Weights of a small image classifier: width 192.
Rows from block 3 of a small image classifier, named by matrix and row number. Rows with one number belong to one neuron. Each number is 500 + 50 x the weight over its row's rms, rounded and kept within 0 to 999. All counts start at 0. Numbers have three digits each.
After each neuron's rows are labels from the 100 images, of 14976, where the neuron reaches its highest value: "lies over" is the class under the peak. Only what is clearly more common there than usual is listed. The data: drawings of small networks of dots and links.
# fc1: MLP up (model.blocks.3.mlp.fc1.weight, 1152x192), inputs 144-191
# fc2: MLP down (model.blocks.3.mlp.fc2.weight, 192x1152, transposed), outputs 144-191

fc1.388:509432482447490440475507566558555522516537520491417515506571497500514560441455476549456510633531497531533465470476500475420450415494580407520593
fc2.388:488495540465480552494503493485557504468508444466513522513495500524500557500484495510508459505224513517499522485477505510584520496482474537510522
lies over: link

fc1.228:509431558498503472424507511636597451500513545496450526445523530502469501478503472504524407523487475516622536499541455465486450411478546418439507
fc2.228:476487568496445433530515534499479517497489507484521524589521506462536664501459485510483496460293500482507583518494490563662448484526478559516509
lies over: link

fc1.326:532467525496481469475515493465588519482497482507551521475541528536496555460533481547491622499455425502500388468489495470494500526484554475473588
fc2.326:415498578434491495514501476500570481501490417510595468489499484551494486476489500500514513499189506531500510401498516516513556482498585556533508
lies over: dot

fc1.630:503501538482490443370575414452409461538553479488511508519432457532532382449446561503490480423481508542529519537494525537449551577630513458518496
fc2.630:515464566494461492503496532447345530528447572425479415461506534485461547518481500482494563448581458440570507499511484489645458488501478537403512
lies over: link

fc1.321:499477473550461504444425538499448499468511522504464495404429500477266388442486529541512625473487498442564514483544485500641503391461561570483648
fc2.321:368480582460490489511504548499379496496504439518588500459512501453361489499469492483487484535347507486459475481526494543479489500500531542465517
lies over: link

fc1.467:498482394529501499489492533568506497423482538463466451412464563440345425351500549612464586465371522507510493509535488485534512493495580553489560
fc2.467:402497574482511508501517532506511502497513394500500536488537495481430553476425526573445456484388465385509582508538421517543491505485500508491506
lies over: link

fc1.537:540463407467414484416523496507478439495555502515519587420480561553513487507530500532512476484417451504525517401381468505536479617518531461422513
fc2.537:480525529503554491541506498503499515507515490498500455539482545485518630506552502507469552476282497563503502457481485496509570495518583553561512
lies over: dot

fc1.760:462554505505490559493493502480461493547474575503528504576574494495494509534503476453569577466607552408503507485530541531453487566500462519500455
fc2.760:470492504491394566501506504482540490491500497500521538528500498524421532507490492493503513495453547453490477512493511493495687501491472507489539
lies over: dot

fc1.330:533500488526534501488435531517536467490551569495517469481476594463369469404473523495498506452519480511463380517451441481528430485471629513495569
fc2.330:413455576374513473503516508522485501476500417544611480507541519501442575461478512501498519494196472499500525478504479501532492503520574547502500
lies over: link

fc1.119:569460480524482474398508514438556504455515473487500540519503525522478479491498497500454600609572454487571490519509532526452482517571472482516613
fc2.119:443493572446461542495513453499641529485486444513567506474510477493507534496498452486546487512261484540502529428500508492532533504487499543533534
lies over: dot

fc1.237:501450578506509492499489430498480496536549515476493508535489513504521413574530510501489478409450517472399575500516433474524497494492419487476492
fc2.237:505509583690492474502501504519369516482500500488490398548505533505502555516565490492554648422511514485469502541513479525532464504504496425451523
lies over: dot

fc1.680:523537459570485507541487507566424507436452499457501566541525533534511452500498507602500584567731528544509373479461545499490501503420449478520401
fc2.680:454491462430456613499493504475601510497527494477447516520511501475372535498501496523492388503387561502481534528491511526608543507469498569494519
lies over: link

fc1.714:497503434553482492423479520510451555467531474492508427400429521478386426439516537594504600449498522507558499458468515530563534500490509510485571
fc2.714:396505515424508500493504539494407505497499504478487502420515480473298496491497509501465470520450500473507502493504477501570532490501501490469500
lies over: link

fc1.652:480513560544435522451506493474491509619516535490544499514509623509518489572528527489500530496518500428485527491502512442481570535608406415446462
fc2.652:498514405529509504486496508491497472477492430477396485524455483499468444465492450465454641442523507474509519488510505504508532505493497656474513
lies over: dot

fc1.695:515448537547567500409497514487475429508519545489507527502397508488436444427409557612497469473431499540539449420541488449453531492529525500454543
fc2.695:430457538431386493521565571517478488471467476502543455542505500464463637489429516478464505493456433519557531500473507548610501511514497449478489
lies over: link

fc1.160:545485538515491549489470500667543474501521640507378512488497504502464522456481482585518509466455429487567436458529483452573416504494545411497612
fc2.160:525510593492469487496569522526452499494469499545557468490452501409306627498405497521458439483363453431547606518479494503570464494525541519462499
lies over: link

fc1.287:523483516474475498500521491485512454423530563458490495467448560475408528466510483462496506494486406543516435481482459539496573497547533399485654
fc2.287:475457609496488527520508529491578497452486387504622453526546503418456642455453513503458518487273421502518522492477500504603464508517495505530506
lies over: link

fc1.164:525497542516514441342530536485507500505554505522501489561367495566457490442491509534544480493504546483553464521387496536492401509490633484505444
fc2.164:526517549395332444491502529538528493525509424499525447439509519415508546471518443507549500539447552508475590444494496541503506500506500572462463
lies over: dot

fc1.234:535448533515493386453571530522538472548530473458452486462556542556435573459493488468463450502451477575509504541372527551484500496504638425479515
fc2.234:387493537390458472501505516517497504439524517479501512528540492491479642484466504536564517488242504477501495493483418547561510509544492530518495
lies over: dot

fc1.548:380542548448521518493500539481501497497467489506581455482598498522488584528519481437553589477558490452434498513511605580441491502597472527490503
fc2.548:548509520475464490502496481498550501501507592510498467477497502524461568500499507503530570502482505497502486531506500544500614514499510519460496
lies over: dot

fc1.765:491473525500451518589441439462551456473425523543553431484485493496517443572521631562545405421473499467479524472469514553552487481448448533537491
fc2.765:479492618570500505488515519528489502492503524479497397487554538486499624500528510547498657428493467470489500595497452551579544513505506395472520
lies over: dot